python train.py --model="self-supervised image encoder" --image_size=32 --horizontal_flip=true --rotation_deg=5 --norm="batchnorm" --depths=[3, 3, 3] --expansion=3 --widths=[40, 64, 120] --projector_hidden_layers=2 --temperature=0.1 --optimizer="normuon" --lr=0.021 --nesterov=false --epochs=7.4
Rows from block 5, named by matrix and row number. Each number is 128 + 32 x the weight over its row's rms, rounded and kept within 0 to 255. All counts start at 0. Numbers have three digits each. After the name is the row's rms in percent of the matrix's.
# convs0: expand pointwise conv (model.blocks.5.convs.0.weight, 192x64x1x1), inputs 0-63
convs0.0 095:099083107158157122121201139103127154118103095103153146047166168135064120185131141140091136160134157177161136146133165143082164115139127096148103084165158092079170162081122151087082143134135151
convs0.1 098:120154166120165103146076117121085177117109126101137098090167189139120162195095164145098085153127169128112118090130117140102091057132145105121171093110167078111132101123078210112150157081133120
convs0.2 097:211062137111132111103104125101054144071149153098179115137151111103090143070135121101100143172088125168150153129077133107139049092131079084111141139099135084151126148135117130154112108121175114
convs0.3 106:161089161135069213113074084091182153126163143110149118104201104123165169108148092147161130149126120114117165100140087078196172111102131112123107122109091136117100138074117145125180102127125105
convs0.4 117:152092116106125155136195131143136091042111094226172094117142132168099134130149099143162135101142124132166156143125186073169145096138126080145107113159124116081166129096081110154130127137175086
convs0.5 098:161077115115113101161139127134110052176102122166127107159113083121103113155203160146138141122112109180115129092139127109167079100137123125108150108118173145184072136136148096081084106170192064
convs0.6 097:152075107038113119114089120103128099075131105127091168158125155129093134129148100087087153177174137170153101094160126119167124096066167168112193166101134105081124174104151108134122145167097117
convs0.7 098:083154092097183189079185128130150143118167127100137184156130120094148117145067137080143130117146173084088126114131164122183202090104145115099099139144146143121144142140135147133146037135118087
convs0.8 103:183137154148076147110091105099082117096080145141162167111137125092160163100141125102139148086155101123115132143122216095081172139161129096096094156132191201154113144157117176103076108098121123
convs0.9 089:152136146147095172170169173100158123146131122189138119189139149128086138126093057123119130106169152099167120159116205081122067078144157079114140112133086112119154138111102088198114164133150122
convs0.10 092:127134108126122102172124177169136130142206130187209100097113135135119165129179114100120173172158131112107125098113151109076113140119059152149156094141143106139141113160071164136068114078183110
convs0.11 100:059162168198149083140140157110160092079161104069131072135136143070180126122159109129184123102154162122100084132088156183125101120080176115122135127159127140101162162133119120115130113104082086
convs0.12 085:117153162111108103168137116108086133132173118063140101139134138137160157139069122109083126202121111157133044093173084156163135108086149129155140125141139176102092139196119152102132069178158098
convs0.13 101:154087169143146089117112143141117129076149120133108151177133159130136124184169164110125119109167101107106112128115200144059140142178109107060058095175156142141100158117145163114067159178119170
convs0.14 101:145100173120065162111111126112043182147188134117161147102119124128202133104114144114112095131174161105110180138114116173179188132151074157107151150137149158117161129061115115155105160098134118
convs0.15 084:065165183106142154142056125118080107136117161115135130152114122094091088115076107125135082178121112015131138150111088177131153155131133131139126180164123145110156088110085143137112096112095166
convs0.16 093:153091190157107169182166131134162057178121098125131106117172110122144184168126128139122107151164167132097071130123165148119114114132147132066139085124107125108103082150145139137098086049196123
convs0.17 100:155103096148136131144149145111081149179124082153184115139143121126105080087179143087123105090096122054107145138096154130130074112124118116179133117197137128146129149164123069074221105102150133
convs0.18 120:049149103181163111062091175104160155149141170138139096110134161123150098114080117135158131177183226126114137131095114159108168128087139094112106180118112104112116100133123150114094133077114149
convs0.19 100:078133089130191111153117065150116057120108131126109111111097131108159131145092183106124151074168233092157148116119144150142124101170180179143113117154116170116102166115147151160139147139106169
convs0.20 103:113072159098122188083127154036188096191134115113147160123162116114154154151189181100100154133133119091099135137096145119129146130124136132162180108149095146062121126130093108083103189137139121
convs0.21 094:062144134155158158123128067107155116204048129108105117055147145081126152122135122142133139090128110023153112172139153143076144164110097132138127136078129080149109139105133124100110121106138110
convs0.22 102:114086083118151104106146199091136166084137115140162176118155198169140118136128172123109111138143131154124148118158067121119064085172127107090081097130112079079119070100174139154098137173141158
convs0.23 100:092098085087153119124135138142133108072117088094133123103083105176084099199125132132127122138082103146114069107151176125171115114192155138167122076178106084125181152139149130170137110155056145
convs0.24 090:145095139140096148117109111164124129107144149142119158087135153096191184103104172155143131162118093136095086143198182097077134125180089107069148091156138118134052115103162176103094080153143148
convs0.25 100:095143152169116177115134184146125099115118090045149125114110170089159086097138139105083136090151126125145087158179106190142154097150116098111131159107163161132169034102116145111131119102094177
convs0.26 093:114191107058099126143107123132117129135140146099128108101199115110097148137137202202158095128112141121148125098131104108095117079115151091093147132072131121122107093146089237107129145112116174
convs0.27 095:171145139089107093085132115078163088058194186092174139133171179142176164134085117089124105123145172176091173147137095157117126098133109174156129150119150127150084146109147137135177161125107159
convs0.28 090:129149143091132137133114166123038106088133137123119103095101083071145126133146143130124082159084060120112136115119096157110138188177099165105088203106116181140092081134159121156098074160111141
convs0.29 115:142084151099147124090106060064169108125151068153148139099141112132132170116164163126129116140181134047117098108170161145162068107086144161073085091107066121102111146113101174131133130108119132
convs0.30 105:117140126159147200110152116143136150119105119157193122067171164086087108137125117105056143114157123123153111128096107096095150147150082098151156127141156193087178068113115076061100147107100115
convs0.31 088:154127135048127152093106138177117106142173181128127109130120115189102121080125156090122137060137135132144108162129100129165186099158110162082113145112118094187102191054145156118125173137169139
convs0.32 097:114123166147086107201140111112173081084169099122096150140139110122195149146127120147137110080171100100130131142106120126132156120089117120115140110196106129189075158183088137103052115118189160
convs0.33 102:083145068087178106152095107101156118115140142155118090171051161150125089180177197123123136185091135137150125174143133122118134109198106136090160114151103151111158135139135192117159090145147098
convs0.34 096:127084104120122174125127120076114124104156101081153149074067147162105129141133160140138107131081164167157068140163207170069145143109188074133137130147155054115126120129146164135108160134167103
convs0.35 090:144141100138129080096117191105196145106146142085148156126147123137191122153130141179073144068090146160148183126157111162108113130141083093106129134162099157177136066132127068188077139120128142
convs0.36 115:087139165105123127063161200117177066075117153162158085099157126143176140172176175149146107163138160133161158105085123116088161119137140138150156110104145122114111098111032147153118117111150125
convs0.37 098:094141088112132072146123132143152085170114149078130134114149162141119130088073156105153108162149147113079174166119082155127142096075130212182119078167101142180076094130153136119119170098104089
convs0.38 097:126119116094143141132121176155111159132158144119179154084131173065083108150127204150084149140140152109135124152156097154117134146214107055120177080165102115117161135123091167092141128166187119
convs0.39 098:098113100127131141110164142121110103091085092149118115089143149090123096117176119099150074215208170100107070090105165134140106092091177124110139143098102161110085133161139113070112155094085119
convs0.40 108:126135121181135131090126099151130135117119136155140102108117185139080052080115117112132146143119102101097183144115058071095173158127163072187159075105107145064126134096105156071152121100144121
convs0.41 096:125083092101157122123117111097111123061158141102143097161154114080088095092134092207163150134124144080132127106114132050126077122138153115102125141127116038139137171106133121147129049109080125
convs0.42 108:163108177149116182140156103129143163087124104158176148169154154100036101089106104110133157111194097137111125121133078080105147107084182120135131170126152122170075083126141102177104100156155114
convs0.43 091:138111039147105111168126110146155102053115187117150140138146133152098122111118102141191060128156163141122081106150155117103118153161121112182193169082137087142078135123115138071116105097108153
convs0.44 097:073135143233147120120132140144164162118141145120173137164139184177163161096154069117093144181187149175144134178201135186139132152182112137123110137105147134095137122124151121152128124130108155
convs0.45 093:180164141166108085213107112116138126101149066099136162065111178112134097148159180151141117146106141112075088105108143103155165098137122086164186124166120121133167123110101178102092092085117153
convs0.46 090:131174157194143092063102124158145122208123164108174135112096151126184093123112170163166073132104145126112107167141139127182065156164113129148107131126171110092080122064120150154133154154140114
convs0.47 103:152145114129082148178152121156141099143093136107135141181147156102101092111102128195129088109146179167153096130117095171157192110164132147120081194141151103131091060094103169171091091106173109
convs0.48 084:088121138184117097161162083147077155083168068121117141125108127075094098192166145142150180125128114191093093087148166151121127133170185117151142142087113077125145159125131110088083129125153080
convs0.49 110:146085076131089127101104147084129148100107110121099143108153166121131174110098162126232193096151097136097106118091109170141110153178114153160102096098141125143184119130179095103168148179131176
convs0.50 108:090094132098098192125130102101117100120168126173139105096183142098171165157100080113142135104172104127174153142106154148131138130066131122086134154093129123150121202189090114112121174169201089
convs0.51 108:109148139162098128122129190125105166200122121097142074149117075116142086147105141075144106167113125114164143129086104174140105171159138085158157108123079189170150179123091164174100074140129173
convs0.52 096:100094121085126112092119167105164099113083135083140109099169145146158170154070158137173132147226091113083088148092116140123116134173129139175196132129179126088093128167125150113140074131111106
convs0.53 100:121166149134145185161168112138105104068106127189161087144107121094098103194189135109092071124115086129110164105076075145120183112121147098127138078133165157133167082074134150110152126154109110
convs0.54 097:086196071085146100155124104155144066056119130142106162149087128103109123179150109151119136146113104139132154124179069155104131217173123116103154116114142110163142114110123194121169172118107120
convs0.55 096:071120108129153130085132147112133081172136099142122111090109128143165101121127191138117130156157180192126103134119118152139170048167144148121192173094063164108140134081085128098116101094193127
convs0.56 109:165055086124115116137180129168126162093139115167153157108170180120098138167144140118123124090180112132109139117154155057098165138133101118182195141188189141105140104103113147131190160153135098
convs0.57 105:110164119147101089148147168102127111143091118066151108075186115162171098219136094128152116169112093135118104118087069108091114088129094142177096102090114160122122118167173132166128138129189096
convs0.58 098:146077120118131160057147140113165156100126139166107135144154181203088146114172102163096145079119139114133109077120179131089147115115116120113116121120146096091142154058107219095149177157152118
convs0.59 099:114172092077098097088156122138176162124160185173151169136139132157115137094096145149125143126084136137167138125190092126077165131074110113144091179109120183092065118187154128164167108115161159
convs0.60 087:150083131179171182150100152124129141070154148147121098156139091106154180096166144098104119154159117127118182124106077110122128162189166128141120155111069084076124130037098162118084121145158141
convs0.61 099:107120111038118153125126079176121109090143172171124108094124139223127083124083146096150147119094159079149095110092178139098110110097104142122141134102100092113120190129101202138145148106129121
convs0.62 090:123085081071153070130184205135123129099121176140094140136105085119097088189120174163092130078073116120142180165159112149089102103117116123118172128148106134156154160117169137150147177145138092
convs0.63 100:133183124170147134147111116129079135088157131062159168092118150124071166149088157156122161085147103194119143125160086117122104124171156126123087171089189148122089081107175187112162107156154145
convs0.64 117:109158137098130137153103090077155110078102073090111101092131105122112141147170125166153133115123204024068080110156126130158083129106104143078146141138088163074120106142141175112111120097122140
convs0.65 100:117148110146148116127124168108118108149125181106079123122122141151142113113136165090102087091126139194088087132109099122074134100146092080129142165148138209193145056155158166120199109104179110
convs0.66 089:151163099110108182144140111120145130167136161169107167121135146151043141149102078139148113072131149074138203144103147097136108153179140059125159142139138095147072088101125188093106144170128150
convs0.67 096:151142097190098089108064164151117102156102100088119097196091092144118124169131168080120166095086139144140143136151079108138119166159107145148149154089167194149136119153095092158157082103183149
convs0.68 094:185070100146113141134113130067176074116162117168146093167170081213145151089148113149152122101061098125123131097174178126134127139158058118118103110124170126124083167129126123101109156134113147
convs0.69 099:136101109128154146131149091147092108132138115139170074098117151088144134152161117147136038101128119101111177185072102123093153131121111112121134124043151171082108078122166177099098098087152187
convs0.70 103:140161139115169102078145138129093098059158124143195158132140095108159089093109088123100166139197140167074106190136123113150139205156123156126115127167162121133101125112162203094130098104119145
convs0.71 092:070139139109137096115081104140170169077191108108157118150091163111108111085115160147124081108156177160193112139144085108097121129167143077099129125105079136103189139127070164125108145131182177
convs0.72 106:140066104151126144145130083149117160114207081121155128150108156156157127172102103097161114106116105128189115114126133117072138132165138131190077118102111146141121088076108186065146071172173111
convs0.73 105:154132130095119174084123162077140108121148139135165075094152162139190140069116166175143092097123158098127154171132103126100104136066117071121094087119142149049141099149144110151082119076157083
convs0.74 109:145107100155180085123118109076118114106124137085155111099185072130104106109132228191077106149149163133077116169162158177091119166143177124137134071112107111123149121101159149088120117128143106
convs0.75 101:129167115093141135089070164087129075198134167112102145050158131173093105127150170111137076080161101146087168119122098106153116134141150141128178154142133120154054178137118160168105127107093125
convs0.76 102:127131146121073169143146147085105152135073105144114118150094116119106145120084125147114077108184120137146182142100125089145159114102124128099090114156038123134172114179051133092108147085093205
convs0.77 099:164111160105113159119164189159147093103138115126128112098130143074148165146120133083111189063114112149166161160193135141081156083153096091113150156109147169172149068102045116133136156129109146
convs0.78 101:145169144208123172137087114176157131061133193082125108185096135133097122120060110133152090173123150167179112149164116100119135090125114112092112091132118144140128065134095156166102132167092145
convs0.79 107:112137188079130162128202064116117167135064130117177123104125132110143146136101159115144149120089144063184086141167105167142173115135127122085139135160078196120151093104111159156085126165146153
convs0.80 096:180105149139107146114103166169102131137100179088159192145156130117193088138016128098110152163119146157115108074158086155140138158086120181154133108120135079091122101158127134118125134110082142
convs0.81 108:106155133070144103142118073120121167199146144117175153081127164132102090105077103141061099094120135147085108152135109192159137091167116093137114094103099217152105162140174134142118124159148141
convs0.82 099:173166096138129198162172157097138039129172155142091115194109070113157132164118199134131111115131049129128144170162118161155150140109135117128141125145145110146073144141105134140097136156171098
convs0.83 095:114122103143181164144138153159129139108094185134094156116140141107137190136101079078157146128161094132189112123124105033162120164126171114101100108101139135139100147108037120201111125155127122
convs0.84 105:113172094161112061079081077134182115110094130090136139133168146087118111109082094172164091143156126159126121151161147108066142117093146117168096109139154135048130131180126123168102182099154107
convs0.85 093:113143114122141091136109123134112116177133175102133154118124192110107116180149160202139097145165093132108120119144092151097095116059139066130144171121092183112200162163105171111156186112177108
convs0.86 108:130132045210144164175143121197143118145177194064148078123131089115145138141102132117128099093165160179138142116167133163074128167113097128102113106089117146100149122128117071115134127166118122
convs0.87 091:074123174177125166094157099111126142074125196122172101148093124170167094100102158088115096161155149181130144185207096166116136143150149158080130095142164111133115122092140101178162152140111140
convs0.88 098:144128161120115202095147137065096086080150149128190070098138131133155183105107135150101146100180139112140151139136138132115144113127119106103109153056132171104090128121074052116091128075114082
convs0.89 097:125138105184091120154113158138100146102156135170105152144155108158111060140164131159121126114076140173167124120130061159121089099166095107149119145062168173180155156072127141130085136079200124
convs0.90 105:127071107180137178142184135105141184132181108162133103082068134138098178161081069168111155112086114113141166137125118098087135135065115144136114155161168113072124131090108139118128101176169107
convs0.91 106:166151061109104123131066100137090082120181078133070123150120136150140060054118129213117094139166090093138177126122161078127118132128133140118153116153093088149148118180126162129138106135154128
convs0.92 092:101146097154206153108106084054157123119110121110157132068130036164129147157166161170086120154169118118126158127122149129155110143128109169113118120148133090122128179099125116136094145120028122
convs0.93 096:141145097093058094127150104248141111091182149122179133121122111157190123106115169143149108135166136075144157151121171141109105109165118176146148114127114132159143170079166134111096172107114142
convs0.94 099:073174077191148200102113104124146101131071146198124084088134182110118107164158143179112120175151149077120109084112105116128154116137119111094111127086102139141156128124134154080177145084167127
convs0.95 100:178118167115130124126166133132114114023098157172159163128148096118085111139098160193107119079158118183118133125155102090116110119137109112162152102133151158091159167114126115064174196145089104
convs0.96 106:138167108130141114102107119165110145098086103168146071097111157110095162139163108142123054082123133084136100151153161170089131108105144086162198164108158093158168100122098168152117088131204174
convs0.97 098:105133103121155103179033159099215110099153124124102064179173097176135084111080132103111051148119134125160177118152164131110111163156130115088158121099139094137129125147144160145145121141130122
convs0.98 106:176131159149116146091169097114127188112138193128078082111139112110165093196069154153139122130065150096152171080103071112131113133133155143105101122143136129164110118157151169187073173143148144
convs0.99 095:114173097139186115116160155108121164074121111044119157113150100110099098102143183169099115211133104119174100105160134144123089112150155137161098092183114115092135164118099133143080101122071168
convs0.100 109:158129134085194114085143131121128114160134133103125150061148112092141076206112160122150142164169209101098132114168167188116123111082096134153136109102127146106117151094130138161170099190104172
convs0.101 098:082069086090145115125147105163132169118099119146125151156159150107059152182138076091121188133128109140154125097128136088101154141159151088158109131171152130124145142082075172178059119180125173
convs0.102 107:119153118206149183130165172118104163082106194106114085142175179126074082164070082095156108130132148135093184150114121140081151139108138120164106112134142075132114099118100183152102125149119154
convs0.103 100:125109106071082149142090116082059087098175145124147080159143117087110075153126151160115090174108112153115124111122164099094142130145146088132116194025134109119145108167097149176108139101140125
convs0.104 110:199114143146147145128142108140167125112165077172110107092146102097141173111161136156097148095122106155110077072173110062071121116096031128085108142161180161124140165114165140107124117149128128
convs0.105 091:123086066115141123115151069101091150136142156101131155093114131088049119124109084106074154180066107123123154149113126129123170147167111159158154160167163107162115155079143199076144108149161102
convs0.106 113:089092162160141115150143203120098125149163127085099139129104123130151177132065169048140170116109128213161139169170128157104134139186094138110121155100145143172119091101190106124119121165126116
convs0.107 102:144147122132192148120162143161060147125076158181148128105151125088153138202124091096126076083174144155134093155106178110111141129155165146069118149120102157143127073101173140110152082132189151
convs0.108 098:167131130104170180142070202124150164110124096125162089143129155095087107210156089187150106136111116075116110128206093160112163122100139168163134126136117124148118143149160188110086114125114145
convs0.109 092:090127148155071156144110093140136154119177142138100103078161170190116156122163136143119095095087141119191112108122150082084133096059126089124151061116170110102157197124129172130115159092169120
convs0.110 099:144155086079147125120083166038156116119101128184126113125121117135054168096111150118093138128121131138091136147090091126146122175123065070104142103177124188152118194115088132160110139127175131
convs0.111 095:081125091137129109148172152161142113152141137152095176145152100148070075143128187159135077183097122184126137112126096193173133114181104120172154140135125027149127127154164148102109136108108150
convs0.112 090:167132142181150152110125136092211118100076101096071179110136137153172127154074156136107129127125157157154153121163156104077106101075126121051141080123098094133073136142138144131146113109062154
convs0.113 096:165199150147146060154117172098132097080139148090073173086101195122134112107121148179132096098115092135151118125118151135145139083175184090110116103112086163174134086113105121143079105104089109
convs0.114 104:163096093075086067156084095127163187138118101082123110082120112124099157110124114150120100137104172127018144091118101120093126114117093126183099129130105134119153119159122037112115142113142145
convs0.115 091:064132158154078090162143163104140116081116206107099207106142151155156092145106122106170119146107171122121104143142123076080105084095163131146142142136085135101146144143175186121196148113138105
convs0.116 104:093092118168149159106105190109066141125123144113146114176137169182163108159102087115159087106153105149153161165095114171104160162169192113207125092115123089152133168105147116182116113141150091
convs0.117 111:128109101139146071116137153155166126055095152064116127088067091111093107129202149141094146186114138139077131089169131113107141137133152118123084132119121174093133108064174176122087123142146176
convs0.118 114:078123124073107120203171075146113117105158136129082158147086219152128096208146125115129119180097113150106113140151118111117174111110113136137130178160107070151170102144144132147163164135160095
convs0.119 108:179142158134178125084117111065156139117176074109118145117190186133151131098146113135126096104156096131135157149114168212202162126145127162151097123120097117142116103111165202131158085151113154
convs0.120 095:076088104142117142168100157087168134135089142111151156081153149092142139115131161098122170058154124108107101145114109125079133100142129081100195170087092157138090130104080056093089084138091162
convs0.121 112:089172127108153154078093114090185116053139082102126109057102127122147144111137117117153091167163169081138124120169131089173115131089115142080080168160114145110113164090123180110105150107065145
convs0.122 115:079125115138125148117101120119147188148176067165162112153126118075099084160093099157071124129122153088122140105072104111116094170079157060112113155113116087128132157114070136062105079098147155
convs0.123 088:113103106161133102186143193103181172138147143126183149136089194134134131106114110129139148081135102141134126174102140105052111151178065143148219124087108102118173128123119135099140085131105105
convs0.124 116:083118109117137128125091106125131134042104179164139141132150202160125190135112164134152150122133109158102173075198126178168145098158095148134138137124106093125084072110153115156170151186119094
convs0.125 101:139149184111091141220165152163126134160153111174166124103186156093116143135161173174154135087108141160093132147130140131092099054152111082093130146129169132112137098087135148084128171173167102
convs0.126 099:161099146130143144097184133101130130173087124187139049160090142108124086086131126152106133139071160109126107173130161156165160141168125132121164035176083176142124118126155102132068124110140096
convs0.127 105:186122073139143120151135154168123053130115094170112092108124156184117147161101128062162156127151094105136104143098131063122175124105118151148074050122150105129153110124094123156108142067156077
convs0.128 090:204095075194142153156129128130123114117095150041086071145107084124107150152113150120121099070111105167157141134134108100149133075129129124122073117124150125166169093121127120099134220133156122
convs0.129 107:104135095149161151185178172141136173173169062129152129097175183106099100114149119102095157084181151094135141137131153153116080138170125069089179151150100153132161116094088137102110171110123175
convs0.130 095:128102129163109165099100137101106098124124132128085160105143142162116168149163128149099117147089201227100089073155162141079170168130083131096120080125124080152127160114133207093127120128153117
convs0.131 096:082145127136154079176186130110152168139115100153146105054150188130122150158187068094094146151085156139133110130117134081112121077160120069120096157112103114119110188171090140151103166143169119
convs0.132 108:088128171095195175058117048122162142070191142081173116141138054077097120124075091097136130134121132089115128075130156077092150111157136107160125110110125114143120131133131112112146141152117130
convs0.133 093:138120107172102135123150141155114077127149076126105160138154158123128150118124168145059118128119143197081079189068139129118141095151093104115105160133062151094195169125107099123111109200096164
convs0.134 103:117116155113127128124126165157103127099199160179076080100088138122176110102136154162153144095144061098072108105148161099121173111160123150132136147092171179166131114107124120104167149065138048
convs0.135 091:132135080126177134124199145141118189104156163153084062090118132088151138135124156161138101164155137167101182184108144104067086107139140143135153132146134095115141099080144139185088093100091074
convs0.136 098:120196130186140078192119172104128082076111180107148104179114154141079159124087153128120124141127133183077132171127135086132097083138152137158110125102116111175113066114115155080127076127164138
convs0.137 111:136123110093141110074089122113145058054109111094185184150147104107152119128148103135136134087160165125108098094135138160205131129091111181146103131179126173166153116125113168150120135110096208
convs0.138 105:128102136140110087136142109134165083047133145130152140101109130098084089127095151135078186153166146119106141170133117144130139163157127137176141061140169162097175113077154216106182132103082124
convs0.139 097:093107081121111184123100185121087101099161096147064124121082169101073157136135095161118149155111135113092183084176117117170108144076055126059148122086144147136123115157119156150088125151139135
convs0.140 099:167108134163125095099128102160054154067110108176160126059134171157065056154139071123136125118141092103131155110109105080162159107133149131146159125108129115147167154077095147102166186121132107
convs0.141 095:145098137123151156070115140098152116046121151114138160140091123101157183116093140127126130160193090146131058134157122161169212166157116169156136165118167125177126152102193151154155113142138146
convs0.142 113:161084135093150044126177114123143090145190092154168110105151098113108135118077188158123116104130084086156133145167190119092108094118091131150154150101147105131078107168116085091105123172145174
convs0.143 094:074105153132100195098124111154141120122121125152121118117130151140162149123141145083152118138165123128134119079133095079101162057112141125143157119111124171166030127151141194108071082171158199
convs0.144 100:220174060112074102140161115120129144102171129180162133171158142131110088157114059109110110078102134108133176133143079109070102121128109101160107149164113160149127088129092112115174113125171135
convs0.145 113:094161137140158093143106125087152066127183205168113125116151126165152122124159098136126118094095118133087130098080103089114103159091128143200075120121132133157116224140120136091128089065129110
convs0.146 099:149124180106139123055085110103118118016076147138144177159157145078161110099120148099124104090118084162144097130140172181103130113137102135122100133140135167182157142096141165132127111132098190
convs0.147 084:125098141123144216104104105067108109145123146081099124097121074134161152125139151173150150130093091171065148126147099199110166085122135119104132108122139099141062114099160119115081159168115197
convs0.148 104:131103144131126147131129134081085062119094094163203136102197131137128142116089118084119149104198133125114128115131101155144142147110111121165176137087170132145060202210146137147106089149140120
convs0.149 097:111099175130067114107142087165077135070127135088152151032141152121078206142142148175140129127116149082105097143156123145129101121109089116140141092166165127110125192122086129147100124096154175
convs0.150 095:151117063138106122060112135133147110125149165117147154123128130180170069084061096093121133125128087142137152156133169168055068135174140140133126122066126137137132094141177109206110147153112157
convs0.151 097:147192104066084144113132158108123052078133212153152119105142130174126117123215125136139142095096162170124175177133098130101090098101177117118110149127138188128114115145160156132116140105146121
convs0.152 105:106139030120112163078143171138080108111128119133129105101091165061144168165172118131155120103178104119150145122098169123072156157138179163093104130123112082136117131149162133126066086104185141
convs0.153 106:129161127142102081126087135134076093126124172151163115172125120212096086138142095113127144180115148153100161131060104122125122197147128114219128146143115158201123183129098135142133093112133101
convs0.154 090:127183123145108169161117115113155130160134121105117115102148126115090139137156120100111087063177147155081149171178124147163136121176058113141072133166149115196133168122148114116165101143044068
convs0.155 096:122062112078106105133131170190130153035130140124155080118167138156159113136125164141110165128177100123127160126131125088090119171164138100137145127139152145075097120091114162164207163067148131
convs0.156 097:068124161153106109153115116109113109163124063126120117058188083143163188103117116087089088073123122129164136176151136123124085110091120162081129055132109129155167144158103136117107067146171146
convs0.157 101:154140162179118170122100106103105112139148111119140064078185119117128185165142130157137118099174130161144139171116117136141104089100152078076097107036103069110138135161090114124172087110176109
convs0.158 092:126089134187121152191215094106126156139165125110106098083174108120110129121161152176113109153147141127074144140106081126181132099138140135088138138061144094140082126109129183110196113131177096
convs0.159 096:093139116151094154153159124133111098135107102122130074093157150106147154099151144145153101147110082171105153094143135098124142060092135098161123158129170098242108143166120182178126064137183131
convs0.160 112:064165127181129113135150143165147147130163099155149145128151131127096166127137169142164122128228126121105136086058097194103154103070097112111139137173128136084110109096104172133066165123096117
convs0.161 102:138140102119070065106105156153145201155192113120089084114138097100130123084108155096126107114118180153116134062130100221129102132143154118117141131125133173128108154090079138099108121065146089
convs0.162 095:155093114114146137134144170159134115137148092075082110112084068159156205144071161114146116131126115170151145072190106185149166122106135179120145104135146106164118106170194099127163151155106172
convs0.163 094:097107125145155119097114144140107182052134171160118139094102104140122166104120122060151194134151106100165078149096142147173143119115122091079082169103119106155166102158125124171080147154213118
convs0.164 089:063130116091182099165107105103123045095169135059171125087066096105146146092148130084129109108132150146156118146133086144119146155096092183123143123094082193118157129143093093142151130120091109
convs0.165 106:117201102185101154132128166171088098136186123077118106129142143087154082099137116164076100112203125072087151133119119150079094089079140143107134117182143113173122107121113107114081166131099126
convs0.166 102:166134049168081112136108132111158057124182172099115118138105104221170100098156092164148096103113135108137131188104142087145138109079132089169101111084150104137119179112128117139118120157152118
convs0.167 097:097138163133108100095129128116129173142130178013153150106152108099107130103068134184127157101075122180103129133115083132167112121133139133118161109114091124204100083098136108196103114124097141
convs0.168 107:117145101137112125092099124149115150133143080173119101102124132113070125098112162112152176130088143124150132122163100149191165108108135185074071158167165183141116168165164126058148131055174161
convs0.169 102:148126166124114116095163164099125151087133111113141128137130165160063126115194093087161120130132050171116169147181164129167105146148086111144136149134106070146112100058079165145105072140103178
convs0.170 108:089183125108053155118109160070134146113133107161104097161073165102142134191128176160162102140128155138099178151113129143125115092208141079131117146163123152121148164071147135101097078142090098
convs0.171 101:094153155113111135128146123139044155109114172132183098140167183114091095155089132123114146130127125140100171119120099130116185108155168120199167176091154136095203070076101161095149148118138125
convs0.172 095:148143107206142092133127148147135147145166111100089085068132127147071121173179168132099073135071128117155108096075192105118116129166139159139124102116165131110144139106141199069153127095157090
convs0.173 095:132147100108145095068099105157121104126079161073163132128125143120129099115091137164140133149072105070144090156096151119137062085153116095159099125128127096213106147100062091051113131122155118
convs0.174 098:116154064111103106137161132140183150025103135123096111077139116175154153164085089161120107073100138160112157088148114137131146065147093140151103176113153142149168070105108109161123142119141171
convs0.175 096:128186129180082189134134082160175106124134137119111159147117133127165072172130136112059082100100137144125135113094146114148132113185077135160129087122134176169073156079118121109098130193132074
convs0.176 103:077165123138097061119092150137103105157104171095109087118096138175086120148144106096106065107109141128163106158116157143034098091135134156103117174131161159142105128133101166064166099148184144
convs0.177 112:144104112145138132156119147135143108168164117050168104144056125129161118150145136104117096103130152096132095179114172114123137077187115107052166087171116147183134146103196093109088159141173108
convs0.178 105:115141101093090055150148079115124069114130169098180079145158167051072102139106132110122113152088098174130137107121086147087099144135086159138131061140154139100131125177140145143120119110168071
convs0.179 098:139157127097115087048088142047156168087122116144087117091132083127155087113125131148114140114143145105126190120128061160116136137034160106081110144140146101097155116105086123102101160099127165
convs0.180 091:108143136148161111097130137052145106155124092162115169146150109151164154122125098112150114157164136099137133218177136154193139144125124139173226124164141101143059176084156110135141102136143148
convs0.181 090:070115115136112145128151160185155101151110110096123062120091173145155079160062149177079114093131160201113129124129119189128161110136137128131137076135140157091145130175205114114157151175140120
convs0.182 109:129117127133092098134141110111180101128135120121171119105136137160129153107217120108090135122098152127130093130143099085085160054151147147151146113096142178061078092098069139106048130144183162
convs0.183 103:077150104084102146102131139170141133130140101198152143073138130158124092142165149193139133181169085117137144145122074134165099142129208115129154075119101105167154150114095191146092169146155167
convs0.184 094:123157104116106074142149104150097079124168111146141126193178162117142054103150106131187132141087121144132147116159070153102097143126113120128100135166139183128097102200170203115082113118172112
convs0.185 101:066123135140142104157107192137115151122101113117136079168149103053091094138149152113146079144124097160119123136144080085141106117146141088168165074185104149150168126095148163135135065204105163
convs0.186 082:089189114074138101123114159137135031156136090127139116068147159168092115142164198172161112068137140127105149128117126119143120067116139129139137151084105174115137129176158177116092146079133157
convs0.187 100:091140117108098066100126085105049146166124159135159088157087131065084154121128135110118147115112141110083145117128118116112105115177052136142093132153181107125115165153073127113115095053070126
convs0.188 107:173115116063143114122165127118170123062103198227071131105124162097132123138053097174135118129111079160146133133156121137139151123130129062173112100164119114078166129125111133117109108152124111
convs0.189 099:072157095104153120120119151171063115092103068121144102152098090119150162111088109125082090136100099151080107119114118069135136093151074105113106125103155125104172054098134185138148097059121100
convs0.190 101:155192097169136124155141138179184129134173113041121110120071148117129158103123126154118082125174147151081120110145060124164149107097172091125092120150162090144202100099124179121100136122106132
convs0.191 097:148170137197104128109100151142171095126097159094175197096163148099118135076123123121146148121165135177181123168172096101033089134099108129094099131132112118118180156080158157140128130155146159